config.yaml
arch: "vit"
model: "multi-label image tagger"
dataset: "renderings of 100 made-up gadgets, each built of a few solids, in any pose"
train_examples: 195000
image_size: 32
crop_scale_min: 1
horizontal_flip: false
norm: "rmsnorm"
norm_position: "post"
hidden_act: "gelu"
head_dim: 32
fused_qkv: false
bias: "none"
qk_norm: false
parallel_block: false
inner_norm: false
moe: "expert_choice"
num_experts: 8
moe_every: 1
expert_mlp_ratio: 0.5
experts_per_token: 2
shared_expert: true
patch_size: [4, 4]
conv_stem: false
layers: 10
width: 256
positions: "sincos"
pooling: "mean"
num_labels: 25
mixing: "mixup"
residual_init: "zero_last"
optimizer: "muon"
muon_scale: "original"
learning_rate: 0.037
momentum: 0.9
nesterov: true
orthogonalizer: "newton_schulz_5"
adamw_lr_other_params: 0.00092
max_grad_norm: 1.0
max_steps: 6400
batch_size: 512
epochs: 16.8
lr_schedule: "cosine"
final_lr_fraction: 0
warmup_steps: 640
weight_decay: 0.05
adamw_weight_decay_other_params: 0.05
Rows from expert 5 of block 2, named by matrix and row number. Rows with one number belong to one neuron. Each number is 128 + 32 x the weight over its row's rms, rounded and kept within 0 to 255. All counts start at 0. Numbers have three digits each. After the name is the row's rms in percent of the matrix's.
# up: expert up (model.blocks.2.mlp.up, 8x128x256), inputs 215-255
# down: expert down (model.blocks.2.mlp.down, 8x256x128, transposed), outputs 215-255
up.0 096:114151143145141104135093107137137067121182089109107090108096127133108167092094120139170163127193072122135128136163080158141
down.0 096:124124112175189099111060164149135123064080158152148155085087110153149120098167142131108176157088105128087177134131091150098
up.1 097:105173048138154175117166099133145137187149190110174194169190119131144130060108118144059159117130134134107086137146144160143
down.1 103:152086169202146133116128161129195162138137159120111154183174084097158124117075113130137142131205081147133101076129114139141
up.2 103:140192165115124155138132154077121114117184142192051092094210158114115160134157119145118115157177150122140139131145138104142
down.2 099:097154107163137098138110161143096095058164116057117129124159140133141104156169160106133130170114120091129174094148148182134
up.3 104:166064180088115150066129083139140133100189143207168145140143124111078115084137179115154150115093131117149171069191185136107
down.3 113:096171123204122174119128120172091159146147140090142120038109098118166132095124169128079166124138113161086145130155145148108
up.4 096:171125151124100091157125105128110100091091133070125093155155125087125066107113129133120118109064159133160139093159119119154
down.4 094:131148157116136123180172174115191132069082170140126166131132175131078102112117091135118182127147142140116141095097046132114
up.5 099:069136175116087142065089144121047147129103130162161114100107146121143080120120121112119173128139171099153110099137099111157
down.5 098:057105101070133101150144111093157179064131080094092152108090134160199122180126164125135133157141133085117190164101103177160
up.6 099:126112120129116097109119143107151165151087125151161110148089141176138149145145111126120166096149167145113163150178155079123
down.6 102:091185168116139141077117085155200056212169111168088118126107149172119106170121193100137116149090121145151161129171093110123
up.7 098:126137053058132123066097145199177127094107143119177097153124074081159132110134166141131166126154110079150193133131095142104
down.7 103:049187125131128105135100145143108103169081145137100185125098120132118126098142117164124162191167158150137138080142128157157
up.8 108:140095178120169158099084150126174130147125130067082171103119128141083145092076069171151102122136132122182132138181126128187
down.8 109:095138137141121151113179130145131147090128095103093110126144175115108162131160146081147110136129143137134157191106087146144
up.9 113:155121131116164135136090079148093106080078181099137127081149123100054137133101115086110094158129150114149132132166150082168
down.9 101:118115091162123121125121120137150100186099109157130139155151117115105113069092131097226125083165124147145134103130117076118
up.10 101:141149137123162094149169120099137145181113124124123149134142138106173139201156141172194128171148210155119153136121160166169
down.10 108:094096100082109127103186133127162148187073072167111127065142100144112207199091152111113119102083108137140131152112155050104
up.11 097:118127080111116159105149187121114141104077061119097117099143136056167127150113147097098119097108103085109151107203106149097
down.11 097:173152139115135077140084121119092132130163133102119122126136052167133107164176085077082139124092207148170137094120126126102
up.12 099:143094101172144168093109080082154076108176135137142128129144135101125123088129117139152116139129186191135109117170115108211
down.12 093:149170134079147144207120164156150134141138125146168122125170135139121152117153068135151101085129134130142138161117097124115
up.13 100:147077129198123104081093134132122124085116126141096068127142159072129131080140139149108122113181122185129159189084114094084
down.13 102:124106118125139154154124167143141190139122141160150118092147160147125103160113126128147176124182118135153115194156102090093
up.14 102:125155181110149091144075173140130090115111122108109154117138081120134098105177157102102131172114111133103130180080156159118
down.14 101:115169169123152093165151100139169092133101152158137150129135135055120125144110155114116170020096134101092150115114087087110
up.15 097:172111121165082093135096089149120167099080090171157143120079150131125074064108141128111198124114163122117095085190101128099
down.15 097:093084106106150060128134150109135129141172109151138119108130147138119159096177113171156119160119085137162133086075133196164
up.16 097:075138122145134149169141128159178102150205100136112041110171134127142134137061108138140146159143144127215174138139091077099
down.16 096:130123120134148096103081145064076146114168098126139151184088100094142113118119148144161081198155077137107171085128156157173
up.17 103:134161103053087166173093093203118137114138142167129131194157096142177068140130158129147163122168135052139149108132135122114
down.17 100:154107159124084090116133126124034169152148135117138075097148191109139172096151101145120111136080092134167121154141125145197
up.18 095:139118152124107077117123201147125122098063067132107134113148081104134075109098136117160132102080129136076067107075156102166
down.18 100:093098147133137073135140080134152135124142138206115136171140111134194169072140156164182170115140113135100105161182148132116
up.19 094:173141113100106158074148123185146170139170130129143109099086136182137157155132125107157159084131098099107132159124134172131
down.19 097:136141108150129125125081141130113132097064153161122129090089101110119147179130150161130133152090168154121141194144155158104
up.20 095:146094129153120188106142119114159065101156110162113207117142137063151078100143077117122078165155145131161152155105149139147
down.20 099:178150098162101047164188154162105112077107138101199115068143128103112144131110171102141105109164112185032117119128115088128
up.21 098:121167082140126151136116081162062117168085102186114135143141095077165144142170192107121217155072147129100138126131098114155
down.21 087:143132088167153084089157109131110140053193072188073166095171187121072150135139102163146157150123097073184134161146126134153
up.22 107:080085142074135097148113099116058094135168139126144218137163059131117104129104156141155088118045126111088102153095140150159
down.22 117:087132159148122103060101112108092073130153108146117147178183170149153112124139182123141135056062069079161111113165142170122
up.23 106:068096182077122169158083104128102092145149115181138211154121115116103151103128107109097096118130110106152109116185115115148
down.23 099:122151149117188098086124113147194103129168099124128079135136204114185164132100168127156083108187149142114185150070155075116
up.24 092:073084131100138117165150143120162137083084135103158123119094101136073095063084183103130151164107112100137165184146161131167
down.24 093:169147091153127162107145094129057130184116160099158101124106097094113119106151090092109102131123111064113062158134117134110
up.25 100:142131120187066182163161159130092125121131130098169111116167100138103129080099159164133129135130099082201101075056158139131
down.25 095:134149183116167106161110141126160199128192148127126112085113120116163097148106071132110118122104096061128165131107113081107
up.26 093:175117088162092153152091126134120083114131068121113145096111167130126113141160181157121127172134117203113153125117148143167
down.26 085:091139163095092134115130149162129082141147142089091108115136100060183154139103095152120087132132135139097091115177124163103
up.27 100:123131165197173145072182112147095144149103121099133154133121140137126117131119122142162082131184125113120158152163139099135
down.27 103:113139158154101137102181087132173091133111121145111162089181085133125126174067159151137109119165142093084098129156133146098
up.28 103:122156059137095084180145101088102136140137114096131106140147110047109188191099113128125114153150156153073107103124128114133
down.28 101:161157231225140102148103141123099078122098144136152130103110096131101142141236148124172087154132106121127087092101099099122
up.29 105:128100094087120148134112081153113114159146205131166149103147154136137145149113136210056139077084101109138159138127087133121
down.29 103:097147081112145169167096116103074165093148126083158156146087160161092123112101117091101095154155152127074155100115107156150
up.30 101:080160122151110148093105144162117146108107085178114155173156224134126126146110128122183100133149052085137119160179159097097
down.30 111:163099092074122153146118048095133119155097160138161084124139113166142126070116137206137108141157097132132192152140176103181
up.31 100:147099111149106162144100110139118078154164072164154076130206158156159120104172120086055133141116160134211138072128144150139
down.31 099:153176137126143106118086108078085137104159121116087138118115125115098127144087112169170145107113137068141125151127116194108
up.32 096:107128127112104163138097093135087174083102115104200138145119142167060150154168084142170113133091117106130117123108066161138
down.32 081:138074116124189121118055179098060080162144097117110111100129049167140085110157111091116116163164063168137094180180132128130
up.33 102:125144072114143084189034134089167124087086155110096092143081148049131092182129145091174082141092125141084118122094141117186
down.33 098:139148134167075129143193143120137094177105139083164161121139122132126102151074112142133089155104073160083156143077114087117
up.34 103:123088166127180113145106155160173147132177144104145128126084139175163158143077118133151136023099097122125161162149134144117
down.34 105:083112103127151151157143080180082159111172137152146097178134155134126072122138193064139098127123123126094065126139134108130
up.35 102:134074087085169137113111136153065172112104119134156153062119114201136123124088150141122139175118104137113098158111054150118
down.35 100:117162150128116161169131096098100126207127074130144143160201150137124121151156223136128147070140196127088115120058151164177
up.36 100:144186139147148142100130119197197104093106109064150098085095172143135111157114111114159106100141089162121157162188143155146
down.36 099:085173148132090196161196139114149138092165130191134079151114147143151058110143214113085107217081143083143134113122134133157
up.37 099:127133115134139073102144085073122173081083162073109100127059125091152109157147137097172133119130138124096192135176119119093
down.37 105:154114148129120146119183175116096090134119125134133143141156091160116105122143169161104135074093134141111141111133138143136
up.38 098:127129123105105119166160069168151088122122138142174115092117113155142089160102108132105144097095113110123132170116160111126
down.38 111:133130141193132111092133110125080178146155127081086121167108134151141087095134205142143143152141101100102147143116134151096
up.39 108:100117151127156146168116157128131084116165129086108105108152135125098108106074170087084106191154109182077121118137093107194
down.39 100:116119137148123167150098116108118116114126129144127043196107119129148114081138165115183075095177109144130128128097085069117
up.40 096:123160161119149101136064147185119099071124078116088102179134163150150077090081117134140173164127113109116210120111113139164
down.40 096:108093124067143087139103105109126072128129174138156080063143128074093151083165109141120150131113163125171080170151067116135
up.41 094:121106044144106157118136120144126140088131084117114128115168123132059137168126148136160165098147161105160129114154208099176
down.41 097:141168113153107094107116106130137101146090119114171118160110171096138157119174132111117076176078096135130179142117114173098
up.42 094:185108123171084118096049170142123095115112131070165134128121119164163097107121136139071044176108107134116110133100147156128
down.42 087:078120125098076127113109133075129110172117090182148151156140161116118135176122128107089144068133184111144091144062083068157
up.43 113:136144129106124103122152113141119133194092160117127154085096119147126154136146146119100118120168146106070182116154153118196
down.43 108:120087070116139103133128081134018139135165088137118099136106148123209088128101223120114140163086164111148081129122164141111
up.44 091:093157106071092164113125125126162080066097175104113125093100097150153103106145081112149144075141140087113082092119155121121
down.44 093:129093138121152111078124154109112156182138097120128126171134104105126203146118144103089066142078110164091137151124109110128
up.45 102:143129117147121148085077097164055125177155142151145123146121122128098127143152134085133113125124138133107116133095099093106
down.45 094:146139137164130141149089171080140120140119113194135117097165136097145160139132096136132135136096188122099136106091129119166
up.46 100:130112115179105120142090139149132134080101141132129128117144108114120122161177110152164139135148159171119166119126096156175
down.46 103:088085178153114113176214104103170094135115186120133147113155135085094065099162100146128156087136145092111076176157081091062
up.47 106:093103181091144152146190101101083082132097139105142128050176112112133139121112131102170144075082124104152118119161145152110
down.47 101:154116171135109097080105106140181152121165155099151131094169131107131092144104095117109100084137101103134101217092127147087
up.48 101:112121102071121118108103098115128124119157100170170107094137118125169098085090115127089095120137155140144108130139179107194
down.48 099:135135133149144149147107146119123063107145122112139155102114112116171133139152156158154155070113057102118147136138182118135
up.49 096:123111157115072144127115000123114132065058101172122125136115098099092082114158076154080126138111080165101187087072137186067
down.49 099:133081110135114140140200116156166164145075116146134066170077120109100157132133156108164121117157161113146113140160081163120
up.50 115:075139138162095162117105113126095111129207089164106115118169137146123113150138143109133111128152155126139151126142118116095
down.50 113:160129106116074123073066094165120145154145140130094125188101137158204117090129129141115088149147128114130174055160148176141
up.51 098:154147160122044157083085129091060095123160119201117133117154104130114161129129111137133146133095102081101134113108139111109
down.51 089:140150114129173161136141186153122116173132079113180087137142090135107098089133140116094190137097126149104093133209160176120
up.52 102:102149183149213116072154122087114129142124114130130167091122125121142180100161108132143121094043129077148081215113123119091
down.52 103:125132089144100116172131128113113142103077079116115117120088154104074077119144133124089119103157112108125120125159115142074
up.53 095:147135152112106136150132124107071108166153191140093152121110099168133092169122102116167148079067165118100122134111108124128
down.53 111:193219080123130129160145159143115051149153116079111132212124114135112097144156168146162116193130069180184139126167066138110
up.54 096:154127140171139084117164103112137131154099154142108080094102171133143112179114083085136118173161164096108157147128065104127
down.54 094:102196114145113097088174094124129075149171148082134127153150168107197097097147127128179134131202097128139145162103110152117
up.55 099:114104082110146128113119154121054175140172122104152101121165118106136121137122140101192105144153189151146107113108165120140
down.55 097:117151192120172142114099156152082028165136096113118117098168144090176139150120186097184119169109119152090180150119177143056
up.56 102:139180153124115141163142113090087174150157125141107121174099072077102158149131149137143146035075129108133167115098106126178
down.56 113:145119087152119153196113119104216141147069193156153094151102136159159155129140142170096114099136074130193133156148101100173
up.57 104:148144147133095086154142162130156103059113108066129088083120076162130169135078065095132067130106142095103133108090102083116
down.57 105:132125067130157135061115151093109110093153076131095156219162095091155088091074140092083065146189120147170105177163157117089
up.58 108:117078153096140149134160134135108141079069149131081103155131114109095140119123211184106163082116107093124178096114118094064
down.58 102:138097139134104079194156132038132151138053115153157112107146105167134139071127123165140155173113162167093133101179066123174
up.59 102:175111152054120182146129124119090200077130172150139105132134117150109153094132167150105134104120169168086137102188073128159
down.59 099:164155148110119148084159114172174113149104168078104094075139118172157183089149124109077117045164201130142118138109141094118
up.60 097:102122122176060103200094145109147123162022171167141122081092127095133132128093115098096178120162157154145192135119154114130
down.60 096:096123082086116123110121111167149140135146091117134105101192172077124203150105138171105091143129122128047108092065134094113
up.61 103:138156136146098108129096116175111168160172092196134128210076193186171180129083124125126136076088097160138121153128146073097
down.61 098:121121156116095118155162108073131134157193118182153131105119120149161167112089173120105160091144081134114154121143198118180
up.62 095:115152165113109117188116155154100139103167120090137171138147154145177073124098104165144154130127128110126131171095149093076
down.62 098:098100154198120073135106089171141155147145154089166099113177118178106043164150127166174124165124151082167151132085124166140
up.63 102:157050109121098170084120119117109088136100173173081099120101121131145118131107105143159063065128165146122155100122104090100
down.63 103:095122167128134139157130163109151133137125082126192175140108057127158108121168155169130137181140193105102108129127120153104
up.64 113:134083127166110145135092146099185064088075137109089115092102075092115162176128067138124134127118160117147126148142116095125
down.64 116:106158140116104148123167156145185073143067127144143090040086097052065147133139203138165110071107135102111115101100119052095
up.65 099:126099111138133161128133143197096129138135136139053126174151170079123033125177162123095183146100108088116153134110142130135
down.65 100:166147175144123094154137096062109173173123092172123141141138119074187151173111107101163105143174105159159119073099140099123
up.66 101:137124078088084033136112154112115146152085079134083129081076169154181109087103134086132150186106081127069135160106134108127
down.66 099:118110144068120164084152158119131097172133162145124160068149153102136165120131123123115187111107116116101171095141159150156
up.67 107:151118138147134070156023087115143193121056142100155158165104117128113084163105093099127126111118128104112145149124137068089
down.67 096:154121084131074129126162107147114076101158130141134145145124118160163112072078199101099143110104097119105089184139157103169
up.68 100:175105177101173118088098148116150165115124126080174069177084111068100120107148098143111077127102061125121098117135163173125
down.68 098:126104150115149126158150171088067180139131125121157120104135117145101172092150159110144105122124156145117147187090170091096
up.69 087:116129163166144106150121139137114027137119153130130191127138130141181101172148124097117130178120150094091098120094137168151
down.69 098:143108124101123185104107129166073143112189105140076206125119060116103143130119171143136187154194120114103180211113130190165
up.70 101:086127105117158154074120064193143081112107097179127152141133155126193122137125081088142108176097204135126132162063074098097
down.70 096:202154116142081077127106120165137144135161145146115183114128087141156114105084103100112169073170143140099094138056165173176
up.71 086:165154140112110123141128102126116211159133195120138148120122132101149131128194170097131151148115169162103109094186169093153
down.71 098:173171123167127116115216152126119122172118123089151126094154101109113166127186097152096142037125193157144124133128120171179
up.72 092:163115131150158088121148111121135204090114152106125146127083158112090161062082148127080151110113148123193139113156190105089
down.72 090:148127118181155163147064098086113143106143142102173077103157129157131144174179117139154122071123149158089130144175162068143
up.73 100:112138148105101162116066125119148135074060149174147161131131200115114090105140148071149120104107120087149103130095133103111
down.73 105:141180114213097141211167063169155121138197134135129123132079109103158101159137087119147147122104087182151099149099124141149
up.74 101:124124133123115203172200111096126135144141119154146163141160127186150113155143185162141135148219181105108132138085058104170
down.74 095:081068125179124092142094155130140105013140124116171116171088094130140120145157185112089150157077170153147092144083091094164
up.75 102:136096132142120054126141112126084095135120130129137159169100129144147093088120061083141118157166158172124109172116136164082
down.75 093:182185108115141121128132159126160076109144141185130163084135103114141183116177161099148147130111132133123114124174161100151
up.76 105:116117187117145149171150097156135081119118117145100103154145047126096103094112072094102165173114171179143097145160114154127
down.76 104:171111152190121130152126142120141134120139144100133113218124123103176094165133145133094082108077125117139153138110163134080
up.77 100:130057163087132189100111101109132151140170088116150120060074118130133138159124176121146098145116091132108104157078152115170
down.77 102:093078127069097157112157067121227162088133129119166120127118125115094059135095186083105073127191140192066114086132071110134
up.78 102:138173111126146111143093143127076129144154168149137181156123067173097090127119078155164089122084165126103110113105072125167
down.78 109:109197163145111061175153087151108112145188136118069134163125116154117129135084200139193088183133119108153178172116171170130
up.79 089:112129182155110132184115170056090173189099149156139146123142155146125134108204170138088119079114107103171136176143150091132
down.79 095:137158146083152149162114165087113153099150129087165071129155182132091175099088000156117142103105119083143163145102098108066
up.80 100:093153135116151099140177127142138100129094104164076150154073162127136135175155033175133161170149106143096113171122138125117
down.80 099:101107183062142086125123150118182182071093169124138145153170120158130167074122158095155186163134099082166156159093082127160
up.81 097:104048099144104082117036132117087146141149128158128101182056154107140124099135076090148156111121157136111101141087181114145
down.81 092:152129138134124103140146088135190100167115083187159151163131116098111141116140084129166165115136129149108076114121185089121
up.82 101:182108179143104128109135096131129121132160079202146097098082116113096122182099107112128102143195087156052123126095124146096
down.82 101:135148123113173143123145135119197177097095194168121169126173145153061088145133185104123146097181154114099140109136164053076
up.83 108:107105131141158146117163137092110099119114107135083101135193128139087133191099111113102171142170182135173184120084197078120
down.83 106:081065088171134139105020123120116096169127172109142112194115117123116061145168060196168091125135090128107080101097167131093
up.84 102:122146131117125112137150102117085166141124132155164160170149122095106166089089108115199137150093108089161147163083106162146
down.84 099:129068084132148201126087122113163191134118055112159087096112097106159142114120109142085067186143136163119147161120155077139
up.85 097:148137139100195092093082144113088147133142190136080186087136065100183157174132117109116144057084129132107189103138136185109
down.85 100:125162122102082141102121138144074128118187123136080134110191092145134184092072128159112079081134094075132136107101113093179
up.86 097:183171122147089155126194144155096113074146146104134116134166097116177104110102227105148103130065124150107143087113195126186
down.86 101:135176170079145142141112173161166066125154177074127177205111094160113133089112151131117107106141123135111145098142138122167
up.87 105:160167075080106106194142103136079107097103137125148103137080134171139115137100104119154095131116077132140138132137086130135
down.87 104:104188161135169078129112144138127147142128119153113130146110163111173134098150220137184168174107153119099089118171124121106
up.88 103:127109153074057134123085128111087150110169136174103151159083179074131111138118137118162152142080108156076146096108120156134
down.88 090:107133129187184112098139149101128084144022111130153097098154124075180119170093130151176046072106186146117125138120123117113
up.89 090:110136124160119156168133095089112177196119159174141156170099129105135105150102112136140100158140164152081130171114166072134
down.89 092:103141114094154132048144178151180117124150139129158098149122133172148122140155154108159095132145123115146092131150067084165
up.90 100:179107117114124142123115078174149171128118089095116169220080136115150097186111151122125088100141117198146154080131136156179
down.90 100:189162139128090095159100161083109131125127167132104112140128094117130182102160141123116223118102214147151173107080122149123
up.91 097:093081142133099170149080138111087124131152109136110090109088105100124204135164143124113079089106164191117165135164086144140
down.91 102:155157132125165101121102183146148088154103128200137135134079121100123118154125137147105112177062128086141161116137063156092
up.92 105:133155115115128176139147091085088097113132063110161156154090091168111087084118135122116099106116121176105117140169145179138
down.92 110:145179147083115112141170125132090175087051126099152116145135128132133148131124174138137152093127110121143068087139107109155
up.93 097:109153132121109115116151133093138184215140120069165135103109125122124106145144159141146084125114182076093150085124165143132
down.93 090:067130118135116143145108112164115156141100111104087154099095124129164091146110228126108150107111135112098142108130083123084
up.94 102:093120181157138121168096114191134062080176100099119118164116135135106104109091085100166111129091142086139156083148104156151
down.94 095:128079087130102171127170182145164109146162138139152107151110112141122100108155136089063149187109070177132135093157126174151
up.95 110:119125114186150161132086163128121128072111132118165073101104200095121136095121157133124094096120081176137136116109154119113
down.95 110:178144118117123187130135100150108111092160134132149150155109166078067097176149154097127158134099134178127106159154109102154
up.96 089:134142113125092128122115120077106058082108080131127130094106103143148115130114135162173147071167170132119193103154134142129
down.96 095:183150112132154151050081138097182153149208162141099200169152114069058149149136110131106134095158101173155189136134066109148
up.97 099:164083140195122144160117094095116124107218106045153113136131120132118093110153135127114112115096094108148072094113096118162
down.97 102:101163109173144145113089155197124098146086132125150110187160112091080121150109107101141122135134096141071055081126115104145
up.98 106:161163152111145130090069098094130130036057073158169129139163134099159175125131138130126128069159151106134132144183145100125
down.98 098:129169089123141121115128162138177128175141121144136110161168106145101194147119062114163133075140179106179052144175079114111
up.99 101:117050151160142078160138121094138142115137080131122141156118142112139158122175195177177142051108207116132135146117136109167
down.99 103:143196173145133133149169084116152159140123166184164137131071119121117150093158067128168148113184119161168083158190093138175
up.100 106:053175160138132134075097085133155113060125128070107092136157079140120097082088164106146137117114083101090144068089149119176
down.100 102:075101162160134174125078179115134063145101156152122140140129098127127172152146100115121129150195133178111092229122143108107
up.101 097:116151063197093132132098119157148156157021086085129115136178112096128123107133114163105077141125136144093108113115168176106
down.101 101:126046101120106160124130118130169062185110159094142124162154106141130127126159156075154104141159128151125156061157098148112
up.102 107:059087096091054132115192158086129103056171149070108104127159148117087098114135151097142144139161121080147163069147095063137
down.102 104:131080074102122142149088128095095058158158168103167146166129058186135138126130107121141107193157114200159132129100136110126
up.103 110:106062138100150138058100154061169186136172118059161143131079123104122168055118074136119155089129125113152086170127152196111
down.103 109:100051125203132121144118083165143134116091126154119088100068088107083115148114182119117094143136172128094102164134166116159
up.104 090:140162107081119106091130124140118122096131149098082153130080086093156168124094092102144148091141145136141103187126118146166
down.104 083:181104159171162062110133102124091145082060120115120132115115118111094188167185107145128134147142111143149113104114178139146
up.105 103:158147200104157130147101079144141131171154165155110153109102156097121101109079146125113126071128117089132174128131097093138
down.105 105:083106133141133169174143158130139086159098085088130124152098162143189140139093132109072106149143130146051106205164121175089
up.106 111:135144140155121096150118134120104118105145177162111126111143126141102093140140128176104091108120138144160131131111119160120
down.106 110:093108105107172149091107160125098197114103115108133057118113152138120126113096109115168087130184149154153131116188155161117
up.107 095:123184086178078114140211119150092114107122149141116182097095074089163107123128107166163151121111120091129120151169179125087
down.107 088:061180152114146069137135122157102159190089158123105068132084137083133109060175116132167135104155124109160149105162177123102
up.108 097:179159131092135168142130125147140114108136134162163174100121120123106121100124153109101089063120097148150171090166151179053
down.108 099:142147154096150118145126131167108186071117148097123175135137109082137131172114143147141167064117085117105154157142166179203
up.109 099:117089120139135083138120160113185154149140132123140137147037164179135155085110099151121130102139108113096186158158145172193
down.109 100:141117111113108103142116126066085094181106100131123156096125134140134136143087132180102134196089159151118168130131144110160
up.110 098:161134088162094149183075138144201035084151121111126155193151144108104128099151084167105143120130127111138137192167127086151
down.110 099:066183137103158133087143157119178112105151070117110149108147142103104126166132039119193112073160094126187133148143077158097
up.111 107:185095117114118147133100097120084096155123158113087174138133163147089130076155109081059117167149136130133108148186138067093
down.111 101:173152151091113097132168159129187120123101067104093058094151168081128129100122102112148103177142115142160073165128128142163
up.112 099:147085121084103144065179104105083216105128108170125148090135161145141109155113097148171171136160139109138127120172167116158
down.112 106:120124170101130137085138083102123072145143171089102148124115165103119154092162136140098128144137111098180085112126067105097
up.113 099:136126081083089158141089173167147150111173086150119101135186114085118152133117193116160190107080155114095160100120089116151
down.113 099:152157067099100117089114120093148174095135135148160169057152162150150113095091105162086149128107179141176162121116192110148
up.114 097:108080062127128120130128124128120066210164113121113212145166117100171103192168079127164161096119114141126128127086142159114
down.114 105:128134139099153097145132153145142095122149130124121162143101137111097134095073110139115147130134077121217112129109160046098
up.115 093:100107146154136132139143168155095132102077104118137061128085059137152105098152154134066154079162151161155126095134070169125
down.115 106:125113139165139101109129117146153166090092191104118150096159116103153147091109106116143149157122103115124139153114073096086
up.116 094:084118162090131166118151134107100187147091147113132072079111125140146103126138130179128124140122097137124133112177168128129
down.116 096:122194070155054155119128142167182161129081089130130135117124079113148182150111135131122133048140106149033096149152124164164
up.117 091:115111144065128131101116137103087095139090103117149027127108154111079171129114168134098070136189172152107105106140145069157
down.117 099:134175072162089190207040128122121085116169106144107149121155143152115174100163129138111125094121104137095137076070147123099
up.118 091:154165098126126113169114135177182116095066141166147154142094065105140083082105076152149103156135111114125134120131161152099
down.118 093:123151126105077125130178089135155162057141085107102174162142125148084153161123108188089182181095088141146069154131142146168
up.119 104:073086118149099058129096153140135174148092087111108181154141132118128162173153135072114152144113150095115098127095145130101
down.119 095:102131066112121155151081177134176190089178093099140179117126129118105152109144152142119121099160171109116069140130111140122
up.120 087:111144095116101063150139134122091094166184119158115127170142122145106116186147141138131139139107123139159168111124115172145
down.120 082:145086138133081139131111139065138086081137121128136081168163143139143204097164063171164136136096193061124151126130147175149
up.121 102:152143140140123110128097068142172162150111159100113154116157120080146128145207139144121204047114155113158116115078145131075
down.121 100:109112129114139113111120086098103144148137168155156077097084208131128137167093064145133124123129103103099124087115094108120
up.122 103:117099135109091157107149140137103098108126176175169153104145128178135139086151119102128151102127157096117125109146095134122
down.122 106:163092112132148124086127169166170155098160050180147134173148164159123111102109065172143118144116094123169147075112127164094
up.123 102:091114164130126125142126110154101059147119118146147017109088112127180081090146077099115127138092126165131101134148178159083
down.123 094:134117057097127157110098193098140175100110108085074158089125164072128119143100168097161139070084105082118144182100122097157
up.124 100:149125076136148140089142075177091121121127134111097167125108143070151112216110185086116137148081115132155085082106097135083
down.124 109:100177108229112061139144146148115159116090134217086080127134178136141130160153177094100131130126124137109105109116078114127
up.125 100:137105110104173123191102153096122120119211112086146208222129124100117115143135118111170106135113027146091110139083151165166
down.125 098:121120125102090103158141153074098081147157134086134116150088079110139119109142067132125112198118169161118099146159131138190
up.126 103:076115131132190149102148134157085112118135088138113074116090163108078121175136163108092102022143098142162132084147095140177
down.126 106:150066151100129078159062162155125169125120119108073119140062068144159069144095134139091170121029146110142161121125123125091
up.127 095:127108102151159131142103117067125099099106141194131108129132106061098129152172103148114086159151103186062146112121150116166
down.127 096:121088044168129084063153142136155099131131118161119070163107136144129138103165109133144124119148117132163135146091104111087